Weights of a small contrastive audio-text model: cautious_adamw at rate 0.0025, batches of 256.
Rows from block 9 of the audio encoder, named by matrix and row number. Each number is 200 + 20 x the weight over its row's rms, rounded and kept within 0 to 999. All counts start at 0. After the name is the row's rms in percent of the matrix's.
# conv: pointwise conv (encoder.blocks.9.conv.weight, 256x256x1), inputs 0-255
conv.152,101,197,202,222,212,176,219,206,196,176,207,175,180,213,164,218,203,156,143,204,204,200,198,165,190,221,157,212,202,197,185,203,168,177,194,209,232,196,191,204,199,203,209,223,168,178,202,222,211,206,215,166,210,219,184,244,187,200,220,218,166,167,210,194,193,166,194,160,214,200,213,181,214,231,189,196,198,214,209,190,170,149,200,185,184,178,213,189,199,215,209,228,187,200,216,203,220,199,202,195,215,184,179,191,161,163,174,169,198,179,181,145,190,179,220,189,188,210,193,174,186,167,199,195,179,191,200,176,227,197,195,229,213,172,218,216,200,193,198,188,179,207,225,170,228,203,237,185,192,188,193,164,220,222,191,191,201,199,173,192,180,211,203,182,189,207,215,235,175,236,196,202,219,208,224,203,170,242,182,201,219,192,202,223,164,194,190,176,193,182,219,181,159,212,191,187,210,196,219,171,239,189,191,182,173,202,203,211,156,226,225,183,214,219,196,199,187,180,177,168,169,169,207,175,187,215,204,241,197,157,176,198,204,186,167,219,176,191,201,186,194,209,224,203,205,184,170,208,202,174,213,204,213,203,210,200,224
conv.155,096,176,176,188,187,206,170,190,220,197,199,144,198,158,186,211,241,232,199,202,189,185,221,183,193,167,196,225,200,182,183,205,195,172,191,187,209,228,187,205,190,197,192,225,170,208,181,213,198,165,200,210,203,187,198,214,206,187,190,206,179,215,226,200,198,202,232,164,193,223,162,240,230,231,200,180,221,202,198,206,155,213,188,188,201,214,198,211,194,173,189,164,194,216,174,211,235,178,240,194,210,178,211,171,187,190,182,202,189,197,185,223,233,180,236,202,198,191,175,192,184,186,181,198,213,210,180,211,180,210,219,222,165,203,243,236,233,172,202,162,171,194,214,200,207,195,217,187,193,184,166,159,196,209,214,167,209,180,176,255,180,190,212,196,184,180,226,177,171,201,186,210,176,162,233,208,137,192,190,216,194,192,176,199,200,160,202,178,177,205,203,210,200,203,189,196,186,198,191,210,174,198,185,189,205,196,204,190,223,162,207,179,222,161,177,242,192,187,177,185,183,208,221,212,188,172,221,188,205,163,176,192,215,194,184,227,202,185,183,199,164,194,164,207,209,215,188,188,205,208,205,179,184,209,214,215,211
conv.156,103,184,174,218,202,201,211,209,185,224,207,191,180,203,183,227,213,196,192,198,216,150,169,182,178,133,186,197,203,146,190,205,196,202,191,183,213,216,173,227,180,176,164,219,185,191,184,210,189,190,187,182,182,234,185,223,172,221,193,214,198,200,209,197,188,194,168,190,210,209,191,195,198,209,180,151,187,206,195,192,210,146,198,172,184,225,167,175,161,239,161,234,192,191,178,191,194,185,194,222,181,205,178,161,220,184,187,199,201,213,220,198,174,197,200,183,197,211,211,214,201,196,187,170,205,171,178,172,187,180,216,218,203,170,203,205,188,191,182,214,174,209,204,203,136,196,184,196,214,181,188,165,194,207,216,204,186,148,199,232,176,201,194,182,203,202,207,219,148,189,184,210,175,229,203,173,197,168,164,170,195,187,214,224,212,159,200,191,175,175,186,209,204,209,179,234,194,208,174,171,181,187,199,195,193,202,210,180,176,178,169,199,200,174,200,170,152,198,169,184,193,222,205,183,193,184,212,188,213,210,182,160,212,231,194,199,180,190,203,202,183,211,202,201,228,195,185,216,183,191,208,212,231,185,202,210,182
conv.157,099,207,193,215,203,218,195,223,182,194,200,184,187,177,186,189,174,193,204,200,197,180,163,214,184,186,177,182,177,166,198,225,200,218,168,186,164,215,191,195,205,177,197,209,186,131,189,221,213,218,203,205,182,197,188,216,218,188,188,196,165,195,178,194,190,176,214,188,213,194,193,204,216,181,193,229,204,202,201,206,185,177,223,194,184,199,168,172,181,206,167,206,193,200,185,187,188,153,217,211,208,188,163,189,173,169,192,209,218,188,198,177,163,208,215,231,210,182,217,208,187,213,174,177,202,199,218,195,197,174,190,197,197,214,225,230,217,169,168,224,165,201,181,229,187,211,189,193,219,190,200,168,212,176,190,175,189,161,213,180,197,222,200,180,189,178,217,187,195,190,211,191,148,203,208,198,157,139,173,192,163,196,190,212,189,176,193,176,187,172,211,210,175,177,197,173,189,213,132,185,183,192,209,191,221,201,230,200,230,160,186,205,214,240,181,178,162,205,180,194,151,200,217,192,195,156,203,211,226,158,194,181,202,218,218,192,163,217,179,185,199,211,199,179,204,183,229,179,218,178,196,211,216,202,181,186,200
conv.159,101,206,215,206,202,199,188,193,179,208,215,188,209,228,200,211,150,171,231,193,245,190,213,176,225,205,188,206,197,223,197,214,142,185,185,228,230,210,222,220,187,188,191,233,159,247,196,226,169,222,233,190,159,207,209,192,193,218,213,198,180,191,180,219,203,175,205,149,210,244,176,179,202,193,176,199,214,179,170,218,216,180,201,188,210,216,178,248,191,206,214,192,216,194,185,203,191,180,213,148,203,198,202,215,176,194,202,215,215,201,173,216,208,156,234,197,213,211,200,231,211,237,202,200,222,193,220,234,174,172,213,240,181,232,224,230,227,205,206,193,191,186,143,183,200,217,189,202,209,207,233,207,229,224,204,216,223,201,193,210,189,232,192,176,231,171,193,208,202,194,229,219,231,245,175,196,171,202,187,199,198,210,195,223,203,205,200,186,210,183,203,209,202,201,213,208,176,194,234,214,207,212,203,212,224,184,157,217,215,196,220,198,218,225,229,190,183,205,202,193,207,217,223,205,187,215,222,218,220,211,212,174,185,183,195,208,228,193,183,194,196,160,207,215,235,202,195,200,200,180,184,207,221,221,205,170,194
conv.161,104,185,205,190,208,228,195,173,219,211,171,165,182,207,172,200,185,161,199,186,199,197,176,203,177,203,202,175,184,197,204,219,186,216,185,180,162,187,212,211,173,202,238,210,185,203,192,215,207,206,188,197,199,171,212,187,184,159,185,205,226,187,213,203,184,188,207,200,200,187,197,136,173,202,207,186,209,218,202,199,192,173,205,188,207,175,231,202,207,177,165,185,211,195,179,192,195,192,197,209,163,194,191,185,201,163,209,152,222,151,200,214,184,203,179,148,221,152,206,198,177,223,184,214,215,185,213,195,202,207,214,161,233,200,161,164,177,191,178,172,195,189,202,194,215,237,198,183,194,165,208,189,201,189,160,221,168,191,172,177,162,207,181,201,190,176,205,179,209,185,174,206,205,183,213,177,207,198,205,178,197,213,194,176,197,191,186,198,147,200,207,213,200,198,159,203,172,166,206,207,207,206,193,202,214,181,218,195,193,176,175,166,194,186,183,207,193,206,210,187,185,200,195,196,224,223,171,178,206,202,190,203,210,197,192,175,199,197,224,132,199,180,228,185,134,150,191,203,184,204,212,226,208,188,186,167,178
conv.162,099,210,209,194,149,226,211,175,186,221,195,182,214,203,226,200,204,166,204,230,202,179,146,215,204,195,191,177,193,187,228,208,212,209,211,215,192,220,208,191,194,217,201,172,197,174,181,220,180,177,184,185,189,180,207,168,206,185,196,161,209,197,227,186,207,218,222,208,202,147,208,181,184,181,201,173,222,211,195,220,201,152,219,214,203,200,211,209,212,238,215,223,227,176,186,185,199,228,212,204,204,189,208,200,215,213,225,194,197,217,191,217,175,212,183,173,230,214,210,196,205,211,217,235,213,146,195,175,169,214,226,198,173,220,201,170,163,185,219,168,191,224,235,196,195,175,172,192,218,184,195,213,193,210,198,243,216,153,209,192,189,195,191,153,224,241,205,173,154,178,202,212,223,226,223,161,224,203,231,202,220,210,199,187,196,182,192,221,210,223,180,216,239,200,189,195,193,201,203,247,192,184,178,169,226,212,213,195,187,167,196,208,202,217,231,196,208,215,212,216,214,187,210,187,197,205,204,200,230,222,226,191,214,174,198,203,200,205,189,200,213,205,191,189,212,202,174,147,210,227,205,185,159,180,213,239,196
conv.164,100,193,193,156,189,177,187,220,185,206,146,187,169,201,217,225,200,193,205,222,199,181,193,174,182,184,209,167,195,207,209,204,216,220,190,198,217,203,188,166,194,184,195,175,197,199,224,216,157,196,177,203,162,194,206,221,175,199,219,187,221,198,184,184,164,212,190,192,202,176,190,197,216,225,192,190,228,196,205,216,177,190,245,215,207,162,179,201,200,178,207,219,208,188,175,174,193,176,223,213,198,180,182,217,221,202,212,214,178,201,241,213,197,197,218,209,221,196,182,137,186,183,192,186,216,167,189,156,168,191,243,194,191,175,196,194,189,184,184,178,211,210,210,201,196,217,217,200,239,182,176,180,204,192,232,203,222,180,198,184,162,196,208,172,225,215,168,169,189,186,153,205,217,221,194,194,200,211,182,193,171,221,208,202,206,145,204,173,194,208,234,233,216,176,160,198,201,210,204,228,198,180,210,154,204,196,171,190,204,210,167,202,199,187,243,217,202,192,135,231,206,183,214,189,192,220,190,194,202,222,223,161,175,184,195,202,191,220,194,218,185,222,196,202,181,188,173,201,203,202,176,199,225,177,173,203,200
conv.168,096,192,200,193,219,208,176,165,228,185,208,162,200,206,188,210,194,238,227,195,203,170,204,200,163,170,202,191,204,159,224,203,199,234,171,215,174,231,172,223,171,206,191,255,199,204,215,190,177,196,203,188,168,186,218,214,189,164,199,218,220,198,225,222,181,171,213,209,214,202,155,200,173,158,220,175,208,220,209,181,208,226,201,192,216,199,236,211,210,211,196,205,216,221,196,218,216,205,214,198,181,199,205,213,192,173,214,165,184,207,204,243,196,180,202,165,230,212,204,216,196,211,155,205,212,197,204,168,207,186,211,225,210,191,182,182,194,159,169,187,214,205,203,213,224,204,211,191,200,201,212,204,195,245,198,208,204,167,213,234,182,180,162,207,220,180,219,225,189,169,209,255,185,191,186,224,184,218,179,221,186,200,211,210,200,210,187,186,201,212,185,211,156,201,194,186,164,219,203,200,220,168,191,191,234,216,212,193,221,164,179,203,209,185,195,206,184,225,205,178,219,234,188,183,237,187,215,210,216,194,189,195,213,218,169,184,219,190,198,147,187,222,182,216,235,163,161,198,196,177,191,217,179,213,229,198,216
conv.169,099,164,214,217,206,216,177,185,239,241,206,187,184,199,195,211,212,212,210,203,180,183,217,195,210,217,214,217,225,179,224,211,226,197,184,207,160,189,218,184,204,206,193,205,202,215,221,181,161,220,177,212,201,219,178,214,220,186,221,193,220,197,234,189,172,189,198,188,223,165,176,187,208,227,223,198,210,207,218,201,197,205,226,208,214,183,220,201,201,215,209,190,209,206,203,198,195,222,233,183,171,205,199,182,162,185,146,159,180,195,192,209,176,177,201,207,223,220,190,165,166,229,220,232,164,171,178,183,203,208,214,184,206,231,189,213,204,170,177,227,200,177,211,197,193,198,213,194,199,196,157,170,213,210,181,207,179,172,171,200,186,153,173,211,199,233,221,189,178,204,226,233,181,135,201,196,192,182,226,194,210,201,204,189,215,174,189,172,162,201,213,182,201,221,182,221,212,206,181,202,213,159,193,169,217,141,207,206,186,206,214,211,194,170,192,183,188,155,192,172,209,172,170,183,202,194,191,227,166,191,194,216,200,224,171,203,208,182,204,199,222,201,182,204,161,183,218,215,187,186,202,202,202,175,233,240,188
conv.170,096,188,210,198,194,226,193,162,199,218,209,174,181,198,176,175,190,210,218,193,206,207,179,185,193,224,198,205,223,160,227,215,205,221,195,208,210,162,204,187,204,207,219,204,186,196,224,184,199,206,166,159,156,177,207,183,183,203,214,209,200,222,199,222,180,182,180,200,219,206,214,197,185,193,247,218,189,236,215,154,171,210,189,188,211,200,190,198,227,227,192,193,196,219,185,188,215,175,208,216,191,201,185,193,217,165,184,206,171,151,191,189,199,218,177,188,209,195,205,202,162,201,183,231,203,193,187,182,206,233,203,198,218,186,221,197,197,168,164,187,181,201,218,243,209,196,206,184,185,206,208,198,181,212,164,197,153,169,197,198,229,175,164,183,213,205,230,202,216,227,196,233,161,172,200,179,189,196,198,172,191,175,186,161,171,207,215,184,194,224,211,216,188,225,167,158,220,171,214,230,198,169,205,187,221,153,218,191,204,187,222,156,196,198,198,178,190,191,208,198,197,192,159,191,244,185,212,205,158,221,205,169,183,215,205,203,221,201,236,179,186,207,210,217,159,200,192,209,198,197,137,209,198,197,217,211,194
conv.171,100,185,210,213,172,208,225,236,202,206,211,199,171,203,165,213,207,175,177,179,200,191,240,176,192,221,180,193,196,199,187,204,218,204,191,186,226,199,203,186,166,196,201,201,195,162,199,224,191,223,187,227,192,206,204,192,186,201,245,200,206,168,190,182,198,177,204,151,211,195,205,204,199,213,188,194,200,180,214,176,154,181,186,209,187,172,211,148,202,188,180,166,230,204,191,206,145,180,214,161,198,195,188,169,172,194,217,199,188,164,188,216,205,200,216,221,196,229,192,172,207,157,160,207,158,196,194,208,203,131,239,215,219,206,211,190,191,208,200,165,207,186,201,207,201,223,197,142,195,218,202,187,183,200,209,192,191,202,203,208,208,209,212,201,201,199,175,185,184,207,205,177,182,208,182,232,180,200,202,201,171,181,218,171,190,185,166,178,196,177,196,194,184,189,183,184,234,208,207,210,184,204,182,193,180,184,231,223,182,225,167,151,219,204,165,181,167,211,195,188,204,150,200,218,202,209,198,192,212,209,216,149,181,177,217,191,206,170,176,173,188,179,223,176,203,170,214,219,185,198,189,205,179,221,222,190,219
conv.172,100,209,214,192,215,213,218,199,213,223,193,180,164,212,224,197,178,204,205,222,194,172,204,202,206,183,201,172,193,178,142,171,215,216,178,222,176,190,178,194,198,189,189,194,211,184,212,210,207,205,211,188,185,202,203,187,207,174,206,177,211,215,189,166,207,211,197,205,169,216,241,218,215,212,179,167,210,187,194,234,213,181,206,208,178,214,185,185,182,192,226,219,141,158,186,198,227,203,208,210,172,246,177,202,225,206,211,222,119,169,220,171,155,220,183,220,198,209,220,205,212,221,193,177,203,162,194,195,150,170,189,204,206,206,219,225,190,216,206,196,178,199,220,224,169,178,194,193,216,196,192,192,180,203,212,205,195,208,201,231,210,198,183,161,198,196,179,169,142,190,200,178,215,205,204,183,223,209,208,169,158,169,214,187,178,182,189,229,198,201,181,182,215,192,182,193,205,190,193,190,204,219,180,196,169,176,190,195,218,157,173,187,202,194,217,210,161,183,207,199,207,206,222,176,160,236,168,238,238,210,209,181,188,205,185,213,195,223,193,215,184,205,189,196,209,200,196,199,170,205,191,222,179,220,203,213,182
conv.173,099,209,177,173,173,213,163,233,193,159,202,189,184,204,199,206,213,179,184,203,216,201,190,242,182,195,205,220,200,149,201,218,199,187,207,202,193,206,205,196,210,188,220,216,203,190,178,212,218,191,163,215,199,213,184,216,191,177,187,199,175,183,189,191,192,156,197,202,186,176,196,194,227,209,193,180,164,222,168,228,187,164,240,184,207,177,203,225,198,218,194,208,201,216,187,195,202,173,178,176,189,180,191,192,214,198,202,198,208,210,216,196,182,193,209,238,203,214,180,186,179,188,207,186,212,189,171,174,207,212,160,190,202,211,196,220,193,185,178,206,191,210,202,190,199,229,157,155,247,168,186,181,227,171,167,193,208,158,172,198,156,224,180,188,199,202,221,212,193,210,214,183,155,191,215,200,172,197,192,190,203,206,230,192,174,166,206,195,194,220,201,228,156,203,182,222,167,184,219,187,196,161,196,177,182,189,224,177,197,152,214,218,222,219,224,210,154,180,196,158,197,150,244,176,193,177,187,213,215,158,200,191,213,171,207,216,220,208,191,190,185,235,219,200,171,192,199,213,195,178,202,215,199,202,177,175,196
conv.174,097,200,188,206,228,216,166,162,209,217,194,177,220,197,195,190,168,239,230,173,178,179,220,183,189,214,214,191,219,201,215,196,200,208,177,209,234,191,206,187,196,224,176,215,216,193,217,158,197,224,198,156,237,182,188,168,149,213,195,201,206,207,197,208,190,180,171,210,205,163,237,202,183,191,216,231,205,212,225,175,195,201,205,233,225,168,203,168,193,224,218,211,202,222,179,191,196,177,186,200,195,204,214,166,211,212,217,179,196,188,187,177,184,173,184,169,203,205,198,198,201,233,194,237,200,224,174,234,214,185,247,212,256,198,198,197,207,185,188,215,208,198,221,173,211,176,219,199,184,205,205,209,181,205,201,203,198,201,190,193,183,188,226,189,243,203,177,227,214,196,226,215,176,246,193,173,199,185,218,219,186,172,203,181,187,218,214,197,205,233,186,206,195,199,210,160,249,168,219,219,188,200,212,196,173,177,226,218,220,255,224,187,203,152,190,214,190,211,222,216,201,198,175,226,220,178,222,196,187,222,187,212,197,226,171,194,171,189,217,210,205,175,240,192,168,210,214,203,192,198,191,213,236,201,198,214,221
conv.175,098,179,179,214,202,222,236,221,200,158,208,211,197,193,207,179,187,163,158,193,236,203,181,164,201,193,188,214,211,166,220,201,229,193,184,210,174,185,210,231,180,196,218,179,185,192,185,160,175,195,215,189,196,204,207,227,224,198,230,239,220,194,213,198,177,140,229,183,207,175,211,201,207,165,191,189,168,228,185,196,213,208,197,165,174,209,209,175,181,196,217,207,204,206,201,225,215,193,193,191,215,189,205,205,189,167,202,173,203,174,213,171,200,207,207,177,169,198,164,211,177,197,190,204,181,209,251,190,216,161,204,206,226,221,201,183,180,193,209,214,188,239,199,183,217,182,203,183,197,166,181,210,221,173,201,219,223,157,190,197,156,226,202,185,212,168,230,220,188,167,192,188,179,195,199,248,227,162,198,193,177,179,215,207,176,205,193,229,187,170,190,212,173,218,191,200,176,202,222,167,197,208,194,227,188,220,208,190,190,203,193,191,205,182,193,141,195,177,198,184,197,205,205,192,214,194,226,220,197,191,184,187,172,172,227,176,193,177,167,191,176,169,210,163,195,175,195,197,205,159,195,213,196,215,185,196,214
conv.176,097,167,163,218,198,240,184,199,201,220,192,194,199,202,202,214,240,187,211,235,186,228,219,170,219,233,199,212,210,209,164,186,212,196,212,153,185,191,178,194,210,183,207,193,189,194,165,237,165,205,192,208,191,187,235,188,192,183,216,186,174,193,225,202,182,190,184,176,162,204,171,172,185,201,162,203,215,210,209,208,148,210,189,183,183,203,192,180,190,192,209,171,191,190,161,193,217,227,172,182,172,207,158,181,153,188,209,182,190,199,190,186,233,226,223,208,190,166,183,153,183,203,218,205,193,194,191,203,185,208,202,198,187,221,200,200,210,180,147,178,203,185,177,208,217,212,216,155,183,212,173,203,221,184,181,205,190,198,201,190,197,204,220,194,188,226,167,164,180,170,206,206,206,189,186,221,183,215,229,199,210,198,195,202,208,183,168,134,177,185,198,225,198,202,205,174,191,195,200,211,199,185,197,190,149,161,219,211,190,196,207,200,190,201,197,156,186,192,201,183,178,164,185,221,221,220,190,197,230,178,169,188,210,160,188,196,191,170,222,185,207,188,168,210,172,192,220,187,196,226,188,197,169,208,216,209,192
conv.177,096,224,233,228,173,182,217,182,214,220,229,188,189,216,177,181,199,168,188,189,201,205,215,217,168,199,196,186,201,173,233,208,219,216,170,181,203,228,204,194,195,221,164,196,191,191,201,236,198,186,221,212,198,220,219,196,216,205,227,162,196,194,180,167,205,182,198,212,182,226,214,180,211,190,230,171,210,202,202,231,242,192,188,218,204,182,219,232,212,253,218,226,225,196,199,200,209,182,202,206,229,225,218,186,220,215,223,227,183,182,173,211,184,199,198,201,215,217,193,210,222,222,192,193,173,194,220,222,179,194,194,226,185,203,214,225,178,227,223,223,164,206,213,174,213,186,216,196,203,225,224,151,204,189,170,224,213,183,187,225,212,188,189,189,216,167,226,167,166,188,225,212,212,207,217,216,195,185,226,211,188,199,195,216,203,197,213,225,208,169,172,214,202,219,178,206,192,216,195,226,213,221,196,199,203,218,210,247,192,175,195,193,213,237,224,160,157,219,213,220,220,214,227,200,165,203,206,204,232,215,240,149,191,176,184,205,211,241,166,184,197,171,187,187,208,198,171,173,207,195,206,237,195,241,215,221,203
conv.178,103,204,171,183,201,197,209,199,207,199,228,208,176,177,171,171,202,224,211,165,169,214,238,185,165,182,160,182,184,203,190,207,167,191,186,193,193,224,172,195,209,216,185,201,183,164,189,205,203,175,205,201,157,210,203,194,222,175,192,214,191,208,199,169,177,188,187,203,189,215,218,202,200,202,184,180,181,213,212,195,194,218,174,208,185,218,213,161,182,206,206,179,195,217,173,159,225,231,181,207,167,182,175,211,235,160,170,159,181,205,199,168,187,201,204,236,204,169,167,189,185,187,163,195,182,184,182,177,213,189,190,226,201,169,181,187,200,203,191,235,170,169,253,171,150,149,193,169,205,198,210,206,165,203,196,202,236,200,173,181,213,179,173,217,207,188,192,229,218,204,188,140,202,191,227,204,201,211,198,192,195,179,198,197,171,192,200,208,193,196,187,192,178,183,207,206,176,190,197,195,195,194,217,225,183,186,217,181,200,214,190,184,181,202,174,234,163,219,207,217,177,175,211,201,171,246,192,176,200,178,180,201,190,209,164,233,186,211,175,171,178,187,210,208,223,174,181,195,211,186,188,216,194,184,207,204,194
conv.181,098,195,201,202,194,204,182,207,189,223,206,178,192,186,190,241,184,203,187,202,223,169,190,189,205,225,204,198,175,175,190,180,225,217,220,189,196,221,178,225,183,193,198,209,183,220,169,222,171,211,153,214,173,220,186,214,184,198,211,187,184,219,207,195,184,176,211,199,199,197,187,196,218,178,201,236,223,168,205,222,179,181,207,223,188,183,200,203,175,215,175,186,244,220,175,213,182,166,231,181,172,193,206,169,189,215,180,162,204,192,227,189,156,170,220,228,205,179,200,212,175,196,189,167,194,145,185,191,173,203,219,160,214,198,186,217,229,175,210,178,215,203,189,236,189,198,221,197,248,228,209,160,222,188,233,194,161,184,228,179,205,220,193,183,204,220,212,151,184,218,210,216,185,203,180,189,148,177,227,189,189,204,216,198,213,204,174,178,209,183,195,205,205,195,203,178,200,226,177,201,175,156,215,191,222,215,217,223,219,181,185,210,217,221,167,184,200,185,162,196,216,186,185,197,212,190,175,222,198,185,234,186,180,208,215,169,214,185,203,216,167,220,207,178,218,166,216,192,206,211,235,183,195,164,202,203,218
conv.182,101,190,211,193,202,192,213,203,218,208,177,198,173,176,202,172,202,194,198,212,160,227,242,196,205,209,191,189,199,202,204,198,215,198,201,202,191,221,162,211,201,215,210,148,176,179,172,205,216,201,231,194,201,203,215,197,223,197,197,161,219,219,220,166,203,204,200,201,188,202,211,178,196,222,180,220,202,195,199,212,220,206,204,224,204,219,245,195,207,186,208,176,232,183,198,185,185,205,193,186,213,198,203,177,191,231,147,193,212,207,194,197,190,219,192,213,201,162,186,209,141,206,178,176,179,209,216,218,186,176,181,219,199,207,194,207,183,201,173,189,182,174,189,221,197,199,212,168,153,239,154,205,208,178,193,176,203,200,225,185,220,211,179,203,227,200,223,196,204,173,163,199,142,190,228,232,192,213,234,194,192,195,163,159,243,151,194,200,167,185,196,220,126,168,171,207,174,228,208,205,198,199,216,212,210,196,214,218,208,205,156,215,217,207,178,174,198,228,188,219,201,220,196,200,191,162,209,192,211,182,198,199,174,181,204,205,176,211,167,193,198,184,205,218,197,173,204,181,215,194,198,222,165,193,218,210,235
conv.183,101,204,195,196,208,218,202,209,112,216,206,184,208,179,213,191,189,206,211,170,174,184,191,198,201,163,184,177,194,155,193,212,199,204,186,199,187,185,183,201,197,186,211,190,194,185,194,197,213,214,219,141,162,194,203,177,167,200,182,148,164,223,210,211,164,186,177,165,194,211,221,220,195,197,200,249,230,190,167,196,199,195,182,191,211,202,182,180,175,182,217,193,197,217,184,215,226,155,200,183,222,185,169,165,215,165,160,209,191,200,204,149,188,202,216,193,204,207,182,193,182,233,178,214,208,191,209,206,194,197,180,176,210,183,220,235,223,200,184,184,181,171,181,220,176,169,232,193,198,215,189,190,174,205,176,173,198,183,201,172,207,200,154,158,217,202,201,207,197,191,206,214,152,156,205,209,174,197,231,202,180,212,165,211,210,172,208,179,186,221,193,219,176,199,201,166,210,195,203,192,163,203,228,206,204,201,208,195,227,168,192,200,219,214,198,185,198,202,202,200,190,196,233,189,202,158,200,185,216,184,187,188,166,180,206,230,218,227,185,190,199,191,212,218,179,191,229,207,211,208,175,196,207,204,206,208,183
conv.185,100,179,215,174,224,220,223,228,184,205,190,143,202,204,223,214,188,200,208,178,217,210,204,172,177,166,182,163,168,232,177,153,198,197,199,199,198,168,179,190,195,162,193,182,194,191,167,181,201,175,130,213,200,210,221,213,214,231,191,199,187,182,217,178,200,207,177,162,171,190,220,207,200,220,196,201,191,165,190,182,202,180,186,163,193,203,176,188,156,203,200,218,200,169,213,180,185,237,199,184,160,201,188,201,233,187,177,200,205,211,188,181,213,212,154,226,152,222,204,234,202,204,202,161,220,180,169,186,187,179,201,210,205,175,162,199,211,206,217,217,240,196,205,208,210,203,175,208,198,224,203,190,195,153,213,218,216,189,209,220,201,219,200,222,210,190,177,213,187,185,213,172,231,173,192,208,192,240,209,211,208,229,188,199,167,171,179,208,206,206,186,209,201,180,195,198,199,222,202,185,210,212,209,198,157,162,199,191,176,208,181,188,202,197,207,229,174,184,199,176,195,206,205,167,181,228,187,227,225,231,192,196,193,213,204,203,156,206,184,207,208,173,199,203,224,205,211,219,201,224,203,174,208,160,198,201,183
conv.186,102,156,176,183,181,197,191,190,227,208,193,169,185,194,199,219,166,203,227,233,170,194,216,191,201,214,209,220,210,220,179,177,196,158,202,200,183,183,174,180,211,180,165,216,176,182,191,211,144,207,202,219,225,199,184,209,190,181,204,159,185,191,215,181,213,188,178,180,167,221,175,191,216,218,188,211,180,176,165,175,163,194,189,196,166,218,187,189,196,182,217,161,209,144,188,193,166,189,209,168,161,210,201,208,159,207,204,167,180,195,201,228,158,205,208,198,165,186,198,184,161,209,214,204,148,192,208,181,182,213,208,212,193,204,192,217,225,189,194,201,194,171,177,201,212,211,181,145,181,202,152,207,218,173,204,184,209,218,184,207,208,192,221,204,212,202,185,178,194,207,199,206,204,200,200,222,167,187,193,179,193,188,180,176,215,189,134,189,182,170,220,206,216,188,197,191,206,188,189,214,211,183,213,186,173,167,222,215,181,176,201,215,206,188,173,226,177,195,205,182,190,174,191,183,183,201,167,170,198,171,176,197,222,197,220,165,186,216,187,218,194,204,161,190,203,166,212,187,185,215,195,206,192,208,218,202,185
conv.187,103,178,156,177,217,233,168,231,215,209,169,167,182,225,237,166,214,194,192,190,221,228,235,181,188,182,211,159,179,176,194,191,215,206,201,173,168,200,156,171,172,190,227,183,200,201,207,195,164,203,212,227,178,175,190,202,233,195,218,159,202,168,188,178,192,202,204,218,178,213,161,176,235,160,175,185,219,209,215,191,187,223,222,208,181,171,202,201,190,197,236,179,173,213,197,207,205,197,162,164,197,194,172,192,186,208,185,210,198,186,189,190,198,219,205,197,176,216,209,170,183,164,192,206,195,215,201,195,209,205,198,192,203,200,190,173,174,208,201,210,202,152,187,187,210,188,162,203,187,191,195,204,216,180,166,190,206,215,181,176,166,207,187,181,194,190,162,197,178,190,179,185,204,205,170,208,222,203,193,194,160,166,174,168,200,208,176,214,189,198,201,189,222,165,196,155,190,208,178,210,191,191,169,191,192,134,210,186,184,205,185,220,179,179,195,203,209,189,181,208,218,190,179,199,169,205,200,173,219,237,177,173,192,207,230,201,179,200,205,176,189,197,188,173,158,186,188,178,211,170,185,202,206,216,195,206,205
conv.188,099,174,210,245,194,185,200,196,158,215,228,220,236,165,236,227,229,172,202,183,219,178,181,201,203,190,196,185,194,182,189,180,216,220,216,176,201,203,198,200,186,172,202,170,213,213,232,185,174,198,218,165,189,199,181,206,188,216,195,169,194,208,215,179,159,220,203,185,219,205,213,186,188,202,226,211,244,207,186,213,212,192,171,195,197,189,212,188,181,205,237,236,188,226,189,200,223,214,200,229,222,180,183,196,220,162,217,212,177,208,217,204,199,198,203,184,175,209,203,191,200,181,192,207,213,177,158,183,199,184,190,185,212,206,215,195,207,172,173,216,225,223,210,200,212,188,194,225,195,213,221,204,220,227,202,193,233,152,227,123,190,199,177,200,164,228,206,211,202,198,185,221,186,198,212,173,182,163,231,186,239,217,193,220,204,207,159,233,204,183,162,213,209,207,191,190,243,214,180,183,173,178,224,185,210,217,227,175,196,218,175,197,213,196,230,198,207,200,235,204,197,231,155,185,150,199,175,205,207,163,201,197,187,213,226,186,189,192,177,213,210,214,188,222,209,197,182,197,218,199,212,212,198,196,168,220,173
conv.189,106,201,188,208,200,211,184,211,199,204,209,185,205,211,184,211,221,197,205,185,198,184,168,177,182,157,181,154,209,195,201,195,169,193,194,174,217,214,177,209,214,202,178,235,219,195,202,179,214,195,168,184,224,220,185,200,185,222,218,197,211,196,171,210,187,144,155,220,211,204,207,200,202,170,173,183,175,218,197,187,209,183,176,212,196,227,178,133,195,238,184,195,171,202,171,202,197,215,182,213,170,184,188,184,205,176,207,162,210,223,211,215,192,225,215,185,199,198,181,229,196,214,206,205,194,215,173,179,219,185,184,195,225,181,209,212,212,226,193,195,212,206,192,170,169,180,198,162,206,161,230,207,197,208,191,185,195,197,184,239,192,181,206,196,195,207,205,218,183,218,220,209,199,221,171,180,212,190,189,210,208,189,191,184,152,198,205,179,181,189,193,190,205,179,219,213,182,223,140,187,174,204,155,199,167,209,217,198,193,215,187,212,149,174,214,204,157,179,205,208,215,223,204,197,186,197,204,163,220,186,181,173,237,215,195,210,183,157,205,207,209,205,219,220,233,148,151,215,199,204,220,223,222,204,240,212,199
conv.191,102,203,223,161,170,202,201,183,203,217,182,174,169,231,194,199,157,177,215,202,198,198,188,216,174,187,206,179,217,168,204,199,192,187,198,215,204,231,191,186,199,198,202,218,192,202,214,215,173,186,199,221,188,177,216,207,205,171,199,166,209,222,177,153,212,210,185,190,181,163,197,139,206,190,209,193,196,177,193,190,192,173,197,204,204,208,193,195,198,210,232,203,203,197,203,176,205,195,196,203,185,208,189,209,205,189,206,182,192,175,227,224,199,193,200,199,223,238,197,206,188,190,197,210,197,172,193,158,158,214,177,229,146,209,177,187,166,198,227,179,189,194,205,225,225,212,201,203,232,183,177,191,220,208,183,205,187,184,193,219,188,209,194,187,206,175,164,185,208,168,205,187,225,161,185,186,218,204,198,186,184,191,164,156,186,167,181,209,146,191,215,209,207,181,165,181,182,206,190,196,203,182,195,170,196,208,167,190,208,162,215,207,223,210,220,217,156,169,169,170,207,207,205,185,168,223,184,206,227,222,227,200,251,199,209,217,197,207,194,172,191,206,140,198,174,190,174,152,172,189,185,197,156,205,210,208,177